From a checkpoint of a small masked spectrogram model.
Model: 7.53M parameters, log mel input, encoder norm layernorm, encoder activation quick_gelu, encoder patch size [8, 16], encoder layers 6, encoder width 256, decoder width 192, decoder layers 6.
Training: muon at rate 0.0031, 10100 steps.
Data: trained on melodies that start on their tonic, played by one synthesised instrument, 26041 training examples, 148.9 epochs.
Rows from block 0 of the decoder of a small masked spectrogram model, named by matrix and row number. Rows with one number belong to one neuron. Each number is 50 + 10 x the weight over its row's rms, rounded and kept within 0 to 99. All counts start at 0. After the name is the row's rms in percent of the matrix's.
After each neuron's rows are labels from the 100 clips, of 14848, where the neuron reaches its highest value: "responds to" is what is common among them; "lies over" is the class under the peak. Only what is clearly more common there than usual is listed. The data: melodies that start on their tonic, played by one synthesised instrument.
# fc1: MLP up (decoder.0.mlp.fc1.weight, 768x192), inputs 0-191
# fc2: MLP down (decoder.0.mlp.fc2.weight, 192x768, transposed), outputs 0-191

fc1.462 119:50 26 36 50 65 30 50 63 36 50 50 40 50 42 50 65 74 50 50 50 50 34 35 50 50 50 50 50 50 58 50 32 50 50 50 50 40 50 35 50 42 33 50 50 50 50 50 50 50 50 50 50 34 50 61 50 64 50 67 50 67 50 50 50 50 50 73 60 50 58 50 76 50 65 64 50 50 50 35 50 50 36 32 50 50 43 50 66 50 36 50 50 50 33 34 28 50 42 50 50 67 50 50 50 72 50 50 50 50 50 50 50 60 50 50 50 50 50 70 50 71 50 50 50 50 61 50 50 50 50 50 50 61 77 50 50 27 50 41 50 68 58 50 38 50 50 50 50 50 50 50 50 50 73 50 50 27 50 37 50 50 68 37 50 61 72 74 50 62 50 50 34 72 65 36 33 50 69 50 50 77 50 61 50 50 50 50 37 50 50 50 50
fc2.462 119:37 50 50 61 50 50 40 50 50 39 63 50 50 30 50 60 50 50 73 50 50 50 50 50 50 50 50 50 50 50 50 74 75 50 50 50 50 50 50 50 50 63 50 50 40 64 50 60 63 50 50 50 50 50 60 50 50 66 50 50 50 68 67 66 31 50 50 50 50 50 35 60 70 65 25 50 36 74 50 50 50 65 50 50 50 50 50 36 31 33 50 32 50 50 67 50 50 50 50 40 50 75 67 50 41 50 50 50 27 50 50 57 50 50 64 50 50 38 50 65 50 42 73 61 50 50 40 50 50 50 50 61 50 50 50 50 76 50 38 24 50 50 38 50 50 50 50 50 50 65 61 50 36 36 41 50 50 50 35 33 50 50 64 50 50 50 61 50 71 50 31 68 42 50 50 50 34 39 35 50 67 60 28 50 50 50 50 50 67 70 50 50
responds to: bell-like
lies over: A4

fc1.214 116:39 64 72 65 50 68 50 50 70 40 68 50 35 50 29 50 71 62 50 50 41 66 50 32 50 33 35 50 50 34 42 50 63 50 50 50 50 61 50 50 50 32 70 50 50 69 72 50 50 50 50 50 50 50 50 68 50 50 50 50 50 33 34 50 40 50 50 50 64 69 33 50 50 69 33 50 36 50 71 50 23 66 65 50 50 59 50 78 50 50 33 50 50 69 50 50 67 39 50 50 50 68 50 50 38 50 50 33 71 50 43 63 50 50 37 50 72 39 50 41 50 50 65 50 50 38 50 50 50 50 50 62 50 60 50 70 50 50 50 34 50 50 28 50 50 50 50 50 50 50 50 50 50 50 32 50 50 50 50 34 50 65 50 50 39 41 50 50 50 50 50 61 50 64 50 50 50 60 50 50 37 50 50 50 50 38 34 50 50 50 41 50
fc2.214 103:50 50 50 50 50 50 50 68 24 33 50 50 74 50 19 63 50 34 50 50 50 37 50 37 34 30 50 42 50 50 36 50 50 50 60 50 37 50 50 50 50 50 50 34 50 50 50 50 63 64 22 50 50 74 50 50 50 50 50 32 74 50 70 62 50 50 50 61 50 75 50 50 40 50 38 19 37 38 50 50 50 50 50 50 50 50 50 50 39 31 50 50 78 50 50 50 50 50 50 50 50 25 50 50 73 50 50 50 50 50 50 50 50 50 50 69 50 50 50 50 50 28 50 64 50 40 50 50 50 38 50 50 77 50 50 50 50 50 50 50 75 50 50 67 50 50 61 50 50 36 50 50 50 50 50 57 37 50 50 50 40 50 28 73 50 35 50 50 67 63 50 34 50 50 50 50 50 50 50 50 50 50 50 50 50 50 37 50 65 50 35 67
responds to: the note E; flute-like; tonic: E
lies over: E5

fc1.20 113:50 50 50 29 50 50 50 50 65 50 50 65 39 50 50 34 50 50 50 37 50 32 58 50 50 50 40 26 50 50 68 58 50 71 62 50 39 68 50 50 50 66 50 50 63 50 35 63 50 74 50 67 50 50 50 50 50 39 60 50 50 65 27 50 50 40 35 39 50 58 50 50 50 50 76 50 37 65 50 50 63 50 62 50 50 50 50 50 50 50 50 34 50 50 65 50 65 39 30 50 50 50 50 50 50 31 50 50 35 50 50 66 69 50 50 50 50 50 50 50 61 62 37 50 50 50 50 50 50 50 50 50 50 50 72 50 72 50 63 50 69 50 50 50 61 59 50 71 50 50 50 68 40 24 33 41 50 24 50 30 30 50 50 50 37 50 50 50 50 50 40 50 50 64 70 50 50 50 50 61 50 66 50 74 70 36 69 50 50 50 50 50
fc2.20 110:50 50 50 67 50 50 50 50 50 24 50 50 50 50 68 50 50 50 50 50 50 50 50 50 50 50 37 50 50 32 50 31 50 50 50 50 50 29 50 59 50 50 50 41 50 68 50 65 50 50 50 50 50 50 63 50 50 69 50 85 50 50 38 28 50 60 50 73 50 50 67 50 50 25 64 50 50 50 50 34 50 50 50 50 66 50 50 50 30 30 50 50 40 50 25 50 50 50 69 50 50 62 50 50 64 65 65 50 50 50 50 50 50 28 50 50 50 50 43 59 50 35 79 50 50 50 50 50 50 50 50 50 50 50 50 50 50 50 50 32 50 50 50 33 64 50 75 60 50 42 62 50 50 50 50 72 50 60 30 50 61 50 50 35 50 50 75 50 64 50 50 50 69 23 50 50 39 50 37 50 50 50 50 50 35 50 67 72 70 65 50 50
responds to: the note E; tonic: E; horn-like
lies over: E4

fc1.28 117:50 50 50 50 73 73 65 50 50 29 50 50 61 33 28 39 63 63 50 50 50 50 50 50 50 50 35 50 50 50 50 59 50 50 50 50 50 50 50 50 50 50 50 39 63 50 70 50 60 50 50 50 28 50 69 50 50 50 41 50 40 50 60 50 50 67 67 50 50 31 50 50 35 25 50 50 28 50 50 50 50 69 59 50 50 50 50 50 50 50 24 31 50 50 50 50 50 50 50 61 64 72 50 50 68 63 66 50 50 62 36 50 61 50 67 61 50 63 50 36 50 50 50 50 50 32 39 39 40 33 34 50 29 50 50 50 50 50 50 50 50 50 50 66 50 50 65 50 50 50 50 58 37 36 50 68 42 50 50 50 65 50 50 73 66 50 50 50 50 63 50 50 69 68 50 76 50 50 50 50 72 50 50 69 50 31 61 50 73 50 44 50
fc2.28 115:50 42 62 32 50 50 50 50 50 50 50 31 50 64 50 37 50 62 50 34 50 50 62 50 50 50 41 37 40 33 50 33 50 50 50 50 50 18 34 50 50 50 50 50 50 50 50 50 50 50 64 50 58 50 72 50 50 50 50 50 50 50 50 69 32 50 50 50 50 50 50 50 50 80 50 50 50 50 64 39 64 50 43 38 61 50 50 50 31 50 42 50 50 39 28 76 50 75 50 50 72 63 50 50 50 50 67 70 13 69 50 38 33 36 50 50 50 50 50 69 68 50 65 50 50 50 50 50 50 50 50 65 70 50 39 41 65 50 50 50 36 50 50 50 50 50 50 50 75 50 32 50 36 69 50 50 50 50 50 36 50 59 50 59 50 50 50 61 50 50 50 50 50 50 34 66 61 50 50 50 36 50 50 50 66 50 63 63 41 50 50 35
responds to: the note F#; tonic: F#; muffled (low-pass); sine tone
lies over: F#4

fc1.321 110:50 50 50 31 31 50 50 50 50 68 50 40 50 50 50 50 50 50 58 50 50 50 50 73 50 50 67 50 50 25 50 50 69 50 50 50 29 50 50 50 50 66 70 50 63 58 25 35 50 29 50 37 50 50 50 62 61 50 32 50 50 33 34 50 50 50 68 73 50 40 50 50 50 50 75 50 50 50 61 50 50 35 50 36 50 50 50 62 50 50 63 24 36 50 35 50 67 50 69 50 50 50 66 50 50 50 50 34 50 59 50 50 66 50 50 50 50 50 33 50 50 50 64 31 50 50 25 50 50 50 50 50 50 50 50 33 39 38 50 50 64 41 50 50 50 63 50 50 50 28 50 50 50 77 50 50 36 50 50 37 50 35 50 36 34 50 50 50 50 65 50 38 50 50 50 50 50 62 50 31 50 37 76 50 50 50 24 50 39 50 50 50
fc2.321 095:50 50 36 65 50 50 50 32 50 38 50 50 50 50 38 50 50 38 62 67 50 50 23 50 50 50 70 50 61 50 50 50 50 50 50 50 50 50 50 50 50 50 30 50 50 50 50 50 50 50 30 50 88 50 50 50 50 70 68 50 50 50 50 69 50 38 50 50 62 50 50 39 50 50 61 38 42 50 50 50 50 50 50 38 50 50 50 50 63 37 50 50 50 50 36 38 34 50 61 39 50 39 50 50 32 26 50 50 66 62 63 50 38 50 50 50 28 50 50 50 50 33 50 71 50 50 30 50 63 50 50 61 50 31 37 32 50 65 50 50 63 50 50 50 50 50 50 37 50 50 50 50 21 50 66 50 50 32 32 50 50 50 66 64 50 58 50 50 50 50 50 70 50 50 50 50 50 50 35 50 50 50 27 50 62 69 79 72 50 50 26 50
responds to: the note A
lies over: A4

fc1.465 086:50 27 68 50 50 36 64 50 62 50 50 50 32 50 50 50 50 50 50 50 78 50 50 50 50 50 50 50 50 64 50 50 50 67 50 50 50 50 70 50 72 50 50 68 63 50 50 67 50 50 50 50 66 27 36 50 64 50 71 50 67 50 71 50 72 50 50 50 63 50 72 30 66 50 50 31 50 50 50 50 50 50 50 50 50 37 50 78 50 50 50 34 50 50 36 50 50 34 50 50 50 50 50 50 50 66 69 50 50 50 50 50 50 50 50 50 33 50 50 50 40 24 50 50 37 50 50 50 50 50 50 50 50 50 50 50 50 50 50 50 34 50 50 50 50 50 50 50 50 50 50 50 35 50 82 36 50 62 50 50 50 50 50 50 50 14 26 33 78 50 22 50 50 50 50 50 50 50 70 63 50 50 50 50 71 50 50 50 50 50 50 50
fc2.465 086:50 89 50 10 50 50 50 50 50 50 50 50 65 50 50 50 50 50 71 30 50 50 35 50 50 50 50 50 50 50 50 50 50 50 50 50 30 50 50 50 50 32 50 38 50 67 50 28 50 50 50 50 36 39 50 27 50 50 50 50 27 50 26 31 50 50 50 50 50 50 32 50 50 50 50 63 50 34 50 58 50 50 50 50 50 36 50 50 50 50 50 50 50 50 66 50 50 50 50 50 62 50 50 50 50 50 50 50 50 50 88 50 50 50 64 50 81 50 50 50 50 50 50 82 64 50 50 50 50 50 78 50 50 50 50 50 71 35 50 50 50 50 50 69 50 50 50 50 50 50 50 50 50 50 50 50 27 79 50 50 50 50 73 50 72 65 50 50 36 50 50 50 50 50 50 50 50 50 50 50 50 50 50 63 50 50 50 50 50 28 50 31
responds to: the note E; tonic: E
lies over: E4

fc1.424 120:50 50 63 36 50 61 67 35 50 65 50 50 50 50 67 63 50 59 61 67 31 50 50 76 50 50 50 50 50 50 50 50 50 64 28 60 31 28 50 72 50 50 50 21 50 50 68 50 50 50 50 50 64 50 50 50 63 50 74 50 50 50 50 41 63 50 50 50 50 38 50 42 50 67 41 34 61 19 50 50 50 50 50 50 29 50 50 50 50 50 71 50 50 33 50 50 65 27 32 50 50 61 50 50 50 50 50 30 50 30 50 50 39 64 65 50 67 37 50 70 50 50 50 50 61 50 50 50 50 29 50 69 41 50 50 50 50 50 50 50 50 50 72 32 50 50 38 50 50 50 50 50 33 50 50 50 64 37 50 50 67 50 50 37 34 50 50 32 50 50 50 50 50 40 50 67 50 50 50 50 34 60 50 41 50 41 62 50 50 50 50 37
fc2.424 119:50 62 50 50 50 50 64 50 50 58 62 50 50 40 50 25 50 50 38 50 50 50 50 50 50 50 50 50 50 63 40 50 50 31 50 31 50 58 50 50 50 26 50 63 65 50 50 50 64 60 50 50 50 50 50 50 40 50 50 50 62 50 60 23 50 50 50 50 50 50 50 50 66 50 66 50 35 36 50 65 40 50 50 50 50 61 50 50 74 50 60 50 39 29 65 50 50 50 31 50 66 50 50 20 50 50 50 50 38 50 38 61 50 50 67 68 50 63 50 50 37 50 50 50 40 58 66 50 50 31 50 50 63 31 74 50 61 50 37 50 50 50 50 65 50 50 50 50 77 50 50 50 80 66 50 50 34 50 50 41 36 50 50 50 50 50 35 32 61 50 50 40 50 50 50 66 32 50 50 38 50 33 78 50 50 71 50 75 50 39 50 50
responds to: bell-like
lies over: no note

fc1.618 127:50 50 50 50 50 50 50 38 33 50 50 50 50 50 50 62 65 50 61 33 27 50 34 50 50 50 50 50 50 78 31 50 50 60 32 50 41 50 71 50 36 50 64 30 50 41 50 50 50 65 50 41 50 42 37 50 60 50 50 50 50 39 50 50 50 62 61 50 50 41 50 40 50 50 50 50 61 50 50 50 58 23 50 50 50 50 50 50 61 69 50 50 50 50 41 67 50 50 50 50 50 40 50 50 68 50 50 50 50 50 61 50 65 50 50 50 50 36 50 50 40 50 50 33 50 38 50 50 50 50 50 50 50 50 50 50 32 68 50 66 50 50 66 59 50 50 36 42 50 50 50 50 68 50 50 50 36 50 50 50 50 50 50 72 34 50 67 50 50 50 40 50 38 29 68 50 63 28 79 78 74 73 50 77 50 50 41 29 50 50 38 18
fc2.618 111:50 50 50 50 50 31 50 50 50 50 50 50 50 38 50 61 70 50 71 50 50 50 50 36 50 17 50 67 50 50 50 50 50 32 50 50 50 50 50 50 50 57 34 61 65 67 50 50 50 50 50 35 50 50 50 25 50 50 50 50 50 50 50 50 60 69 50 50 50 50 66 62 63 50 50 50 60 50 35 33 50 50 50 50 30 60 50 50 34 50 66 62 50 50 33 68 73 50 50 50 64 29 57 61 50 63 65 50 68 58 50 50 50 72 50 50 50 50 50 59 28 50 69 76 50 50 50 29 61 50 50 50 65 41 50 50 35 50 28 50 50 50 65 50 50 50 50 63 28 31 50 42 38 39 26 50 50 50 60 38 50 50 50 50 34 68 50 50 50 50 60 50 50 38 50 50 50 50 41 50 50 50 50 50 80 65 50 60 50 58 66 50
responds to: bell-like; organ-like; tonic: E; tonic: D#
lies over: E4

fc1.711 098:65 50 71 22 50 50 50 50 50 50 50 50 50 50 50 50 50 50 50 63 50 60 50 50 50 50 50 66 50 66 50 50 39 50 34 70 50 50 38 50 63 24 62 50 50 65 61 63 32 50 50 63 22 50 72 50 50 50 50 50 50 50 50 50 35 50 30 50 50 50 39 74 50 50 50 50 50 50 50 27 50 50 50 50 50 50 65 50 34 50 50 50 27 50 50 50 50 50 71 72 50 50 63 36 36 50 77 50 65 50 50 50 50 50 50 76 50 50 29 50 66 50 50 50 50 50 50 50 50 50 50 50 50 50 23 50 74 50 50 31 50 50 37 50 50 61 50 50 31 50 50 50 50 35 36 39 50 30 39 50 50 50 50 50 50 50 50 50 50 38 50 50 68 34 50 62 19 50 36 50 50 50 50 50 50 50 50 50 50 50 33 69
fc2.711 098:50 39 40 59 50 50 50 70 50 50 50 50 50 63 35 50 50 50 50 50 76 26 31 50 50 50 61 30 50 50 50 50 50 62 50 50 50 50 50 66 50 50 50 64 50 50 32 50 50 22 50 50 50 32 50 35 78 37 24 32 50 40 50 72 50 50 50 50 50 67 50 50 50 50 50 50 50 35 50 50 50 40 50 42 50 50 31 50 34 50 50 50 67 50 58 50 30 50 50 36 66 50 50 50 50 68 32 50 50 50 50 50 50 34 40 66 37 50 71 39 50 50 50 50 50 50 50 50 50 32 50 50 69 50 50 50 50 50 61 33 50 50 71 50 50 50 50 50 50 36 29 35 50 50 50 67 50 50 61 31 50 67 50 50 50 50 50 73 75 50 50 67 50 35 35 50 50 50 71 50 50 50 50 50 50 72 50 50 50 50 50 28
responds to: the note F#; oboe-like
lies over: F#5

fc1.610 097:50 50 50 50 68 50 50 62 50 50 72 50 50 36 64 50 50 50 50 50 38 50 50 50 50 50 50 23 50 60 62 50 50 50 50 50 50 50 50 50 50 35 50 29 50 50 67 26 23 50 50 36 50 68 77 39 37 50 69 50 50 25 50 50 50 50 50 50 37 60 21 50 50 50 50 31 50 50 50 50 50 50 50 50 60 50 74 50 66 50 50 36 65 31 69 50 50 50 50 50 50 50 74 50 50 50 50 50 50 50 50 81 50 73 50 50 50 61 50 50 50 50 64 50 50 24 50 68 68 65 50 38 31 50 50 50 50 50 67 50 50 50 50 50 50 50 60 50 50 50 50 50 26 61 71 50 50 50 50 50 62 50 50 64 50 69 29 72 50 50 50 50 50 50 50 50 50 36 50 31 50 50 50 50 39 50 50 50 50 37 50 50
fc2.610 097:50 50 50 50 25 50 33 50 50 50 33 50 50 71 50 50 39 50 68 50 50 50 50 50 36 50 50 50 50 40 50 50 50 50 50 50 33 50 50 34 50 50 50 70 50 50 65 50 50 63 64 50 50 50 50 30 62 60 30 50 62 50 32 50 29 50 50 31 50 50 50 50 75 71 37 50 26 50 50 67 50 50 50 70 34 50 50 73 50 50 38 50 35 50 28 50 50 50 50 50 50 50 50 50 50 65 72 50 50 80 50 50 50 50 50 50 50 50 32 50 67 50 50 50 50 50 50 25 50 50 50 50 25 50 50 50 50 37 50 35 34 50 64 50 50 50 30 50 50 50 50 50 50 50 50 50 50 50 50 37 69 50 50 33 50 42 50 50 33 50 40 64 50 50 50 70 50 68 61 74 50 59 50 50 50 50 50 50 66 50 21 50
responds to: the note E; tonic: E; the note B; trumpet-like
lies over: E4

fc1.426 098:50 50 50 68 50 50 65 50 50 73 50 50 50 50 50 50 50 50 29 38 50 24 26 50 50 50 50 50 40 50 50 50 50 50 34 50 67 50 50 50 68 50 50 34 50 50 50 50 30 50 50 63 50 50 66 50 50 73 50 37 50 50 50 50 50 69 50 32 50 50 50 50 50 50 50 50 50 50 50 50 50 27 27 50 50 38 50 21 50 50 50 50 50 50 50 66 50 50 50 26 50 50 50 50 63 50 50 50 50 50 50 65 50 67 50 50 50 50 69 50 73 50 50 50 68 50 50 50 32 50 50 50 50 73 50 50 50 50 26 50 50 50 70 50 50 50 50 50 50 50 50 50 33 50 29 50 38 50 35 50 50 74 50 50 50 50 50 50 50 29 36 50 65 29 64 50 23 50 50 50 65 50 50 50 82 50 50 16 50 50 50 50
fc2.426 128:50 50 50 38 50 50 50 50 50 50 50 50 50 34 50 50 40 50 50 64 50 50 50 50 64 50 30 50 59 50 50 50 50 50 67 57 50 28 50 50 59 61 50 63 50 50 50 50 63 07 50 50 40 36 50 67 50 50 50 50 50 60 63 66 35 33 32 32 50 41 50 50 50 50 50 50 50 50 50 32 41 50 26 50 33 50 50 63 39 50 50 50 50 50 70 60 50 50 50 43 50 64 61 63 41 60 50 50 50 50 50 50 50 50 50 50 50 50 41 50 50 64 64 50 62 62 50 50 50 50 62 98 50 50 50 50 59 50 34 33 50 50 31 62 50 50 50 50 58 50 50 67 50 39 63 70 50 50 50 50 25 38 50 50 35 50 50 50 50 34 50 63 61 50 50 50 50 50 50 37 73 50 50 50 17 39 35 50 64 50 50 38
responds to: bell-like; tonic: F
lies over: F5; E5

fc1.527 074:50 50 50 50 63 50 50 19 70 26 50 50 50 25 74 82 33 50 50 50 50 50 50 50 50 50 21 50 50 50 50 28 50 50 30 50 50 50 50 50 50 32 50 50 50 50 72 50 50 50 34 50 50 50 50 66 50 50 50 50 50 50 50 28 50 50 50 50 50 50 28 50 50 50 50 68 50 50 50 29 50 50 50 50 50 50 20 50 50 50 50 50 50 50 50 50 50 50 67 27 50 50 50 50 34 50 50 50 50 50 68 50 50 50 50 50 50 50 50 50 50 50 50 22 78 50 50 50 50 33 50 50 70 50 50 67 50 50 80 50 50 50 50 50 50 50 50 50 50 50 50 50 50 50 50 50 32 69 50 50 50 50 50 72 50 50 65 50 50 50 50 32 64 50 50 50 50 50 50 50 78 81 50 50 50 50 50 63 50 50 31 50
fc2.527 082:50 50 50 79 50 38 50 73 50 50 50 34 50 85 27 50 50 29 50 36 37 50 50 50 50 50 70 50 66 36 78 50 50 50 50 28 50 50 50 50 50 50 50 50 50 50 50 50 50 50 50 50 50 50 50 50 65 50 50 50 50 50 50 50 31 50 50 50 29 50 50 50 50 50 50 50 50 66 50 77 50 50 27 50 32 28 50 50 50 50 50 50 50 50 50 50 50 50 33 50 50 50 66 50 50 40 68 50 38 50 50 59 50 50 50 27 50 50 50 65 50 50 50 50 50 64 50 50 68 50 75 50 50 50 50 50 50 50 29 50 50 50 50 50 50 50 50 17 50 29 38 77 50 50 50 50 50 33 50 50 50 50 32 29 50 20 50 50 50 50 50 50 50 50 50 71 50 50 50 50 40 50 50 69 50 50 50 25 50 50 50 50
responds to: bell-like
lies over: no note

fc1.221 102:50 50 50 50 37 50 50 50 50 50 50 50 50 50 50 50 50 50 71 50 50 50 72 34 50 29 50 33 50 50 50 69 50 42 50 50 26 50 50 50 50 38 50 50 50 65 64 50 50 50 50 50 50 50 64 38 50 50 63 65 50 50 50 50 50 50 50 50 50 50 39 50 30 64 50 22 50 50 50 50 50 50 62 50 60 50 38 50 50 68 50 50 50 50 50 65 73 50 34 50 50 50 76 30 32 50 50 50 50 50 60 50 68 50 62 50 64 66 64 50 64 32 31 50 50 33 50 50 50 50 63 50 50 50 64 62 50 50 50 37 36 50 31 50 50 50 50 50 73 50 50 50 75 32 50 35 50 50 50 63 50 30 27 50 39 50 50 50 74 75 50 50 50 71 50 50 50 72 50 50 30 25 50 50 50 50 50 32 50 50 50 36
fc2.221 087:63 50 61 67 27 50 50 75 50 69 50 38 74 50 50 50 50 50 71 50 50 34 50 50 30 50 50 50 31 74 50 50 50 50 50 50 28 64 32 50 50 50 50 50 50 67 28 50 50 50 50 50 62 50 50 50 50 50 50 50 50 50 50 50 22 67 50 50 50 50 50 50 50 50 50 33 50 50 50 50 50 50 50 36 67 50 50 50 50 64 38 31 74 68 29 50 50 50 50 73 27 29 50 50 50 63 50 50 50 50 50 62 63 50 57 50 50 37 37 68 50 29 50 50 50 50 31 50 50 50 50 71 50 50 50 50 50 50 67 50 50 72 50 67 50 50 50 50 50 50 37 50 50 50 50 71 50 50 50 50 50 50 66 50 79 30 35 50 50 50 50 50 50 35 50 50 50 50 64 50 50 50 50 50 50 35 50 50 75 50 50 50
responds to: the note F#; tonic: B; organ-like
lies over: F#3

fc1.142 105:50 29 62 79 67 50 50 50 27 50 70 50 50 50 50 50 50 50 50 50 50 50 50 19 50 38 50 65 50 50 50 31 50 50 59 50 69 50 76 50 50 50 50 25 27 50 50 33 50 50 31 33 23 32 50 50 35 35 40 50 50 50 50 50 50 50 50 50 50 50 22 50 27 42 30 50 50 50 50 50 50 50 50 71 39 50 50 67 50 50 50 50 50 37 50 50 50 50 50 50 50 66 50 50 50 41 50 50 50 50 67 50 76 64 50 50 50 50 50 50 50 50 50 66 22 50 50 34 50 50 50 50 50 50 50 50 50 66 50 50 50 50 50 70 64 28 50 26 36 37 50 50 60 50 66 50 28 50 50 50 50 65 50 50 50 50 50 50 50 50 50 50 62 50 50 50 65 38 39 36 50 59 50 50 34 50 50 50 50 50 50 50
fc2.142 120:50 36 50 50 50 66 50 50 58 37 33 50 50 50 50 35 68 50 50 50 69 50 50 50 31 50 50 33 39 32 50 50 50 50 50 50 50 50 34 73 50 38 63 50 50 50 50 50 68 50 33 50 62 50 50 69 50 50 50 36 63 50 50 50 50 43 50 50 50 39 50 50 41 50 58 66 50 50 50 50 74 36 50 50 50 33 50 50 41 34 50 50 70 63 50 74 50 39 50 63 50 63 70 50 50 50 69 50 38 50 35 67 50 38 68 50 50 50 38 50 42 68 69 50 33 50 50 66 50 50 50 41 76 50 40 50 50 50 58 67 50 58 30 39 50 50 64 50 50 50 41 50 50 50 50 37 77 50 31 50 37 62 40 50 50 50 50 50 50 50 28 50 50 50 73 50 50 50 50 50 36 50 50 50 78 50 65 39 31 50 29 50
responds to: the note F#; clarinet-like; square lead
lies over: F#4

fc1.666 124:50 37 50 50 50 50 62 50 50 61 38 64 39 16 50 66 71 35 50 50 50 50 50 50 74 50 50 50 69 33 50 34 68 62 50 50 50 50 40 23 50 50 60 50 50 50 50 50 50 50 50 28 80 50 50 50 60 50 50 50 50 50 34 50 50 50 50 50 50 50 50 50 50 50 50 50 50 61 39 50 69 50 50 42 50 50 50 60 50 39 50 50 30 50 50 50 50 23 50 50 50 50 31 50 50 50 50 50 50 61 50 50 50 41 37 50 50 50 36 50 50 50 64 50 67 50 50 50 33 21 39 50 50 50 50 50 50 50 50 67 65 34 50 50 50 50 50 50 50 50 50 50 36 81 34 60 35 50 50 36 50 38 33 42 50 68 50 50 64 72 36 65 50 66 50 50 68 64 65 60 60 50 50 50 64 50 39 50 50 64 50 78
fc2.666 093:50 50 30 50 50 50 50 50 31 50 66 64 50 50 50 50 14 69 50 50 50 50 50 36 50 75 50 50 72 50 50 50 60 50 72 50 70 50 50 50 50 50 50 50 50 27 50 50 50 38 50 50 61 50 40 50 39 50 50 35 65 32 50 50 50 50 50 50 50 50 63 50 76 50 50 50 73 74 50 50 61 50 50 69 50 50 50 24 61 50 50 29 50 50 50 50 50 50 50 50 50 50 50 67 50 71 50 50 34 50 50 50 30 50 38 50 50 31 66 50 50 50 50 32 50 50 34 50 50 50 50 66 67 50 50 50 50 38 64 50 50 33 50 50 35 50 37 50 50 50 38 65 40 67 50 50 50 50 50 50 50 50 66 50 50 26 63 50 50 50 32 50 29 50 50 28 50 50 39 50 50 50 50 72 50 67 50 50 50 50 50 35
responds to: the note A; tonic: A
lies over: A3; A4

fc1.550 133:50 50 63 50 66 65 50 28 60 50 50 50 50 39 50 50 50 50 50 43 50 40 50 50 37 38 50 33 50 50 50 60 50 50 50 59 61 34 50 50 31 50 50 50 50 50 70 32 75 50 66 30 50 69 66 39 61 50 61 39 50 41 50 50 50 50 63 50 50 60 60 40 50 50 50 50 30 50 37 50 80 70 43 22 39 50 50 35 36 50 50 33 50 50 50 50 50 70 50 50 40 50 80 50 50 42 50 50 60 50 50 39 50 50 50 50 36 41 50 50 50 50 50 60 50 50 37 50 50 50 50 33 62 50 50 39 50 50 50 61 50 63 50 67 40 50 50 35 50 69 50 61 50 50 50 61 35 50 59 50 50 50 50 50 50 50 50 50 50 50 73 50 83 62 50 73 78 61 58 39 50 50 50 59 34 34 50 66 50 50 50 61
fc2.550 120:50 50 50 35 50 38 41 75 50 50 33 28 50 50 50 50 34 72 50 50 50 61 31 50 50 50 36 50 67 50 50 50 50 37 61 50 50 64 50 50 73 50 60 50 50 50 50 50 50 37 50 50 50 64 61 35 50 20 26 65 60 60 50 67 50 50 60 60 50 50 57 41 50 50 50 50 50 50 37 33 50 66 50 50 50 50 50 50 50 50 50 50 62 50 50 50 66 62 50 68 50 50 50 50 28 62 50 60 50 78 50 31 50 50 50 50 50 74 50 37 50 50 50 40 38 50 35 50 50 50 57 60 68 36 50 50 50 32 50 40 50 50 50 66 50 50 50 40 32 50 29 50 35 66 70 50 50 41 50 69 78 50 50 50 50 50 50 50 50 50 50 50 50 50 50 50 30 50 61 50 23 50 50 50 50 50 66 60 65 50 50 32
responds to: the note F#; sine tone; tonic: F#
lies over: no note